python train.py --model="image classifier" --dataset="cartoon faces" --color_jitter=0.1 --num_classes=12 --mlp_ratio=2 --drop_path=0.1 --residual_init="none" --muon_scale="original" --max_steps=9500
Rows from block 7 of a small image classifier, named by matrix and row number. Rows with one number belong to one neuron. Each number is 128 + 32 x the weight over its row's rms, rounded and kept within 0 to 255. All counts start at 0. Numbers have three digits each. After the name is the row's rms in percent of the matrix's.
After each neuron's rows are labels from the 100 images, of 14848, where the neuron reaches its highest value: "strongest on" is what is common among them. Only what is clearly more common there than usual is listed. The data: cartoon faces. In brackets: how many of the 100, against the usual share in percent.
# fc1: MLP up (model.blocks.7.mlp.fc1.weight, 320x160), inputs 40-79
# fc2: MLP down (model.blocks.7.mlp.fc2.weight, 160x320, transposed), outputs 40-79

fc1.186 132:109185070149150140118190119089118095106132125117170142180100140125122162151107130133102149120137137115086135156037117126
fc2.186 138:148160089167143099109177169077109108144118099099103116179140121105136120147137142120088138115114138140136122090151074150
strongest on: purple hair (94 vs 6.1)

fc1.233 106:103155042122173095116066183109144103090123094161136144094199103116140073195097147085134118117098130111112135171129150158
fc2.233 116:132119166158092196140090158116146133155134095088120125149131108190184122104096174118126139174129135162127131152153169168
strongest on: brown hair (76 vs 6.2)

fc1.138 108:171143124078124134187107113103081166159145165117117094136111142120131106120105085126088132128113102125155164150150155148
fc2.138 096:151085129179106112180081074115138091105122161032162096146157124127112155112148158097062123112122158111144144207108098131
strongest on: blue hair (94 vs 6.1); long hair (34 vs 14)

fc1.191 120:125117107122120154163158193127135136175149152089093133080079092132143131120152160144148106119126133073091178137134153157
fc2.191 116:124153146171138086158142137175125162095095129159149128143153139127124138166099093129109134133116132112130197097129164121
strongest on: red hair (80 vs 5.9)

fc1.317 115:139129113121049116161112125086141113102124134122154129144157128144107111077118120128168136124202117125132106145165146119
fc2.317 112:164149124146123147104077093097187145138121079086131163034135147117116124107134143080112062133142074123128141090135143113
strongest on: teal hair (94 vs 6.3)

fc1.48 104:115149167085116138083135117134111131121118122130100172145123097126092151176126155175132199134095062098128124163152089103
fc2.48 097:109124195118122141122120112145114148147167043141120087184146146118158097108134126095118171082123130147132126118119154132
strongest on: moustache (48 vs 19.8); blue hair (34 vs 6.1); purple hair (25 vs 6.1)

fc1.116 088:146144149177137077179134129079124103147119131094132091120152168125117101095082076122143086137079079091133145182112212118
fc2.116 097:130095126089142106113151192086140121110107148130159175133083101109165164185101173123117082119107128095065098134156093125
strongest on: red hair (84 vs 5.9)

fc1.135 118:107089120127102169176149135071111107133075129099127128108135093183181154134127114095113154095120148126118128154185057141
fc2.135 136:138166158083115145111089124160109184158076086086145118167145162125128110077140088167103097120155133101095109093115104129
strongest on: blue hair (56 vs 6.1); long hair (36 vs 14)

fc1.157 098:197154098135120173092140153188162097155141112113096075119107083100143187135132114137172117119118108100074158112187139085
fc2.157 115:114114192142112111128147088163131173107205144116117157086131136149096067160047141164103182091134148063148121138117124060
strongest on: green hair (76 vs 6); long hair (41 vs 14)

fc1.299 068:122122166133160104097113144186142118108113140234147128107175145130143136107140190167138129063041132121128167176144123133
fc2.299 074:126147160176093163150117152149144192105143126133127103123145117102086123119076100120141160132138087139096179160100130145
strongest on: moustache (63 vs 19.8); blue hair (33 vs 6.1)

fc1.87 108:103088077106044156110131066161095135070084122163146103127088163148088208153126086121114128129159168120147137170132146095
fc2.87 094:119204139139130155137144174072132175149166131119175145162151118140094185115090101169163077073144120063122150103124080126
strongest on: yellow hair (91 vs 6.2); a mohawk (25 vs 8.9)

fc1.51 083:178126104160195104085132122154122139091122154177135157135068078131135147087130086134141149125221098123118092117125145077
fc2.51 092:077205120193079126100102158071177173152133161137091133110111104156125123125137117132146088099125167114188182153189105103
strongest on: green hair (47 vs 6); pink hair (36 vs 6.7)

fc1.122 068:186149141123137110138114123158113155057122092136108133143138135141143146139159202124128093073105167118121120130139146095
fc2.122 066:183092140095109078104112181147115206153127131117163158171133154125161131116107151150140097108151070200173103143131148142
strongest on: white hair (50 vs 6.2); blue hair (44 vs 6.1)

fc1.123 072:066097133144138133208141074143134100091116157114125061100133134132095136090157162197156154146088156119071138129119168180
fc2.123 070:086178135133174095154100140145138146132163095124128083125061102116141169081111136070165134142137189215101119121128177116
strongest on: teal hair (82 vs 6.3); beard (41 vs 20.5)

fc1.164 097:108141153148144143141137149127117120090154151130202118093142096090140160128120068098068115146134109113101139070149160141
fc2.164 103:100132123088145144134026130145122166148116200132103110097082191113137220139129123130158083161136098133122126161157158099
strongest on: yellow hair (91 vs 6.2)

fc1.269 072:130135109124146090140126117186131150129180163047165127079164159120104084137112107152152142111147095183126111195121145122
fc2.269 070:166112124127095176107122140102128104141137073114208133146088113185088098155078098067154067132076071166190141107082153163
strongest on: red hair (86 vs 5.9)

fc1.137 098:207152193139194126103072127147053096078148118164136091114113147137139157101109103126130161126101127130121134133090139138
fc2.137 099:145180114145126090141083128099162165183134131107178116179124126097105150115141104144149127158189186146084152151123158114
strongest on: pink hair (97 vs 6.7)

fc1.175 123:184080130107137078139128114084058170113097080115127176111108091125165156113129090113159166144155142087133115101119139123
fc2.175 130:149156145125106123132130103176144098168132122131139096136121140149154156147126068119045134131159070132136133148166144122
strongest on: brown hair (94 vs 6.2); a mohawk (28 vs 8.9)

fc1.256 065:084126121149131137126190121173152133085138055117090121203126067110125121159157107143087127157099139173105107138114140064
fc2.256 068:119126166173142168112149156121109147087157068109136183104102160104105167114185118111094111068078185183067079148048150141
strongest on: brown hair (95 vs 6.2); a mohawk (29 vs 8.9)

fc1.99 092:126145102102145138102094107117151105098121098098162192181136145144157128113153137171120139074128112145120097164103149128
fc2.99 095:092111136155138099125147141168126185141125124094109142079141133126081110170134063140122106108149197172113140114175173153
strongest on: teal hair (87 vs 6.3)

fc1.146 092:101145084127102119084156107118110117096172135124107148168079132122127127145093100092168137128143117142125055089128217189
fc2.146 087:147111124138122089105112150115029137134105120185147159143157173117156156101062139157110115089195152088095144077143128101
strongest on: yellow hair (73 vs 6.2)

fc1.3 081:106118157112163100124160133140160103050175163113156114098166147173091068085141145130119128148144118111135133184141141115
fc2.3 081:141145164135152138078135146078161149098140110149140147108124107151105117125199150119154127079094171135098045152114137102
strongest on: pink hair (79 vs 6.7)

fc1.238 089:161144104168147129112140079133097113162181149200147129136121164147119159119169157140151173147080095167119150097087183135
fc2.238 099:133135140133098110120200114133164113090222095164151170109109074111128137117112118158157150145094139149142186155122144137
strongest on: purple hair (92 vs 6.1)

fc1.68 092:167113137155145092071084210129147176127167113188078134133119116103139131186166114176128108137083119052129121174152136160
fc2.68 090:165122185110102071142121098103106167199123066166092170114086114085129155115122148135129173118163131175071162122093103119
strongest on: pink hair (40 vs 6.7); a mohawk (36 vs 8.9); blue hair (32 vs 6.1)

fc1.132 112:171108113147130147090185184129106108158091114162154127113169141120130166119116124175120135127170124178107166128056190077
fc2.132 109:102076085049122118083112131194158096112126218133099124163146048171160111122193060120139129083149152137158125123138133148
strongest on: white hair (85 vs 6.2)

fc1.253 096:127062103139139100097114155169118144142151155096107101094112126139096149110102084163156138076159076146121159105101119139
fc2.253 099:050161148065100184133074159140121147150122215090145132146110135143177159082129124168092090069122119098144122150138113167
strongest on: yellow hair (91 vs 6.2)

fc1.248 103:067145164093165073131118113130079077112150131144154215181116132153110122112118134128141132115121144109054121138136143138
fc2.248 111:154102120127151154114138071167070180193120081182177099118146096171075137090157095113155156100105136114092153155161101132
strongest on: teal hair (90 vs 6.3); a mohawk (27 vs 8.9)

fc1.8 111:121150122137107073152139143102099065188064155120184106136146130111149076114035116131132176124133150135168095121125149138
fc2.8 114:145150130139140122120095135116150127061084165140094129110136127176140171138132098170105127134090154137130128118173132154
strongest on: pink hair (98 vs 6.7)

fc1.4 100:148116169075081109164080111080129103184140068112149149116131139172169097187067104154105086174118152117101118128136179103
fc2.4 083:096084144160077139112054143183126177135147077177146092164141130145056165125113167129193103145126062133113117134083140164
strongest on: teal hair (91 vs 6.3)

fc1.209 070:045121151148101139152091091147147161149140054136104151134165112144090131091119097155141170190139122134058104136119138092
fc2.209 064:133178149130067076125060169171130186091147082160158164139162091092077165151107167086170066104128104194103146137129147158
strongest on: teal hair (94 vs 6.3)

fc1.12 098:123135138093039127145160104152067136114174102135171106087121161104153173124158152132161153132083132120096105095150169136
fc2.12 094:103122175102105043094167096130136152133063121138102154105120115132151199117140062155099144130139144105150213149126109149
strongest on: beard (78 vs 20.5); black hair (73 vs 6.2)

fc1.234 081:121148132113112113094174153120164127122090146162082141107098146074124166116095121083139137080108157160100106141181129138
fc2.234 080:188064131108111126096108125148134168147174145045108154153115140108160076130122133121185152136100125100095214138123090132
strongest on: moustache (46 vs 19.8)

fc1.129 079:164152060109086125083164124153062125111137172121152122076049124189145126126064082126112073124110087136148131109173165104
fc2.129 079:148098114111091090094139115128107167086186150092149063153085149146124164160129119132135157157085151132102155143141152084
strongest on: yellow hair (80 vs 6.2)

fc1.74 116:178130150110119112171087142150141118139122144131111116190065138130177088140112131191162154129072130162126170110180178115
fc2.74 105:148107128074162164136102131155098148140132091130108162099170123145165175104122140108119084125136150116117152170079124118
strongest on: beard (82 vs 20.5)

fc1.302 083:114139093128064110165162208154132162140087186164170083084134051089143080102108119187126137124073194115117107133159169128
fc2.302 075:122187083110107072113094177098123152095168196140084166156193134136078142095096091131105112149136137208087075151101184126
strongest on: pink hair (45 vs 6.7)

fc1.2 098:141093062113085102134134096165114145102136114133134128123186109086146120130125154115074181145141123128108145124113164174
fc2.2 087:148118142125109156096106163142121129043089112057114083158133117120121163164168210075106131180134150095118163171105089131
strongest on: red hair (89 vs 5.9)

fc1.125 138:167112189101096078136132164139163104114138160088086135186144086146144108164136074171148146132072141173117168174187179116
fc2.125 132:140112090090159110173149066143078163125120125162155054129184127107191163157094121140135087135150091112117134084108096080
strongest on: beard (84 vs 20.5); brown hair (66 vs 6.2)

fc1.166 103:115106067171111152132107148134097134179074151133209161135128133175148143119083119117104143086152126119131109142141170163
fc2.166 108:125085096133052103131121154159084151078103093091163135082095125141160147114178158153121172146108108183150086090131138090
strongest on: white hair (85 vs 6.2)

fc1.57 107:129145114045144132073103144123140105136113156112178082091075158112161129121096089167153119096112143135124112116048117135
fc2.57 112:162130139138106078180181113173130104147133108081146140124075064106117093147183182110103108115146171141156147117144138173
strongest on: pink hair (45 vs 6.7)

fc1.24 085:123112170164117107126113139107066077186113121206138158135141118158062142099120134106158093122149102136100116100122119156
fc2.24 087:112145131109134086132078110164136109158121148141141113102082121114107161157103118164122137134153095161091150124124172151
strongest on: yellow hair (42 vs 6.2); long hair (36 vs 14)

fc1.295 096:155102121064138081122145173142043124122123181126106137107101076125138118122136157138099115089106169132087200164081142156
fc2.295 096:125123153055064107124128184135077145099158091121117109117091150129119117128187113135116135145167120145110096123157190136
strongest on: blue hair (68 vs 6.1); long hair (40 vs 14)

fc1.259 113:176114102151153087099119135159094150096113151142170139125143077127106147123142147173135106166060129163110146157075099150
fc2.259 126:162191164099137097084106064147157157087172114089123086133116170137122117163124157097156131119147151163128138166103123139
strongest on: teal hair (86 vs 6.3)

fc1.47 111:215057159121133104099174197119167131108163121081130180165121099130173120145110092155099172107146085142124130142141158104
fc2.47 118:146156121139127132175066149185130095131099120130124094132121108145082094133165140152143106106161125179116153095109122147
strongest on: brown hair (85 vs 6.2)

fc1.66 080:116141121125114143097128167137132084070089125119040102110173126127121094129098169142097086113111126122127108128150148116
fc2.66 080:140093171093095101136110135135157255177102158125102186166153139161105075102133143161157119042165102112117149150129163168
strongest on: red hair (84 vs 5.9)

fc1.315 075:115133179055147151107120084139140159126193113079115130100102128122139126087165147180165195085106184074146142131111097170
fc2.315 078:121090102086074074147142129162152170156105058140172107068132163109125094163161071084132119124133095146193132043116106150
strongest on: green hair (87 vs 6)

fc1.62 085:062134131138120076103127105119123167076147131094119139112130106149096094131137094092090077133122113058198168122158133143
fc2.62 086:178179164097076123112056150166143171179162109091095113075174051144149076118131153127160091154162101145145106125145111116
strongest on: blue hair (93 vs 6.1); a mohawk (33 vs 8.9)

fc1.101 075:094128112117108098115096137141132115137115137082114141151164117095164137147182091167126189167104062149198105138127175167
fc2.101 079:109064162092104154122100127120120106112122162171096086150133146126170140128145121102140161150068173119104152145121161169
strongest on: pink hair (95 vs 6.7)

fc1.169 101:139069101151109114163128175095106099039107129102121138136139121102149159139090124128136131161110129140111171097163173150
fc2.169 092:082138073204152126122121198156115160155086087101132145131121105141113133083096152137148126117142087152066203096101102158
strongest on: brown hair (93 vs 6.2)

fc1.63 122:097110109086146150157088109132113107100131185081129160156135118116164120161125095170135103133135115120122117144147097144
fc2.63 106:131154088085123156171121124109099121117079143136126135105111082167111174078103160182118092138100127124098149180174188106
strongest on: brown hair (34 vs 6.2)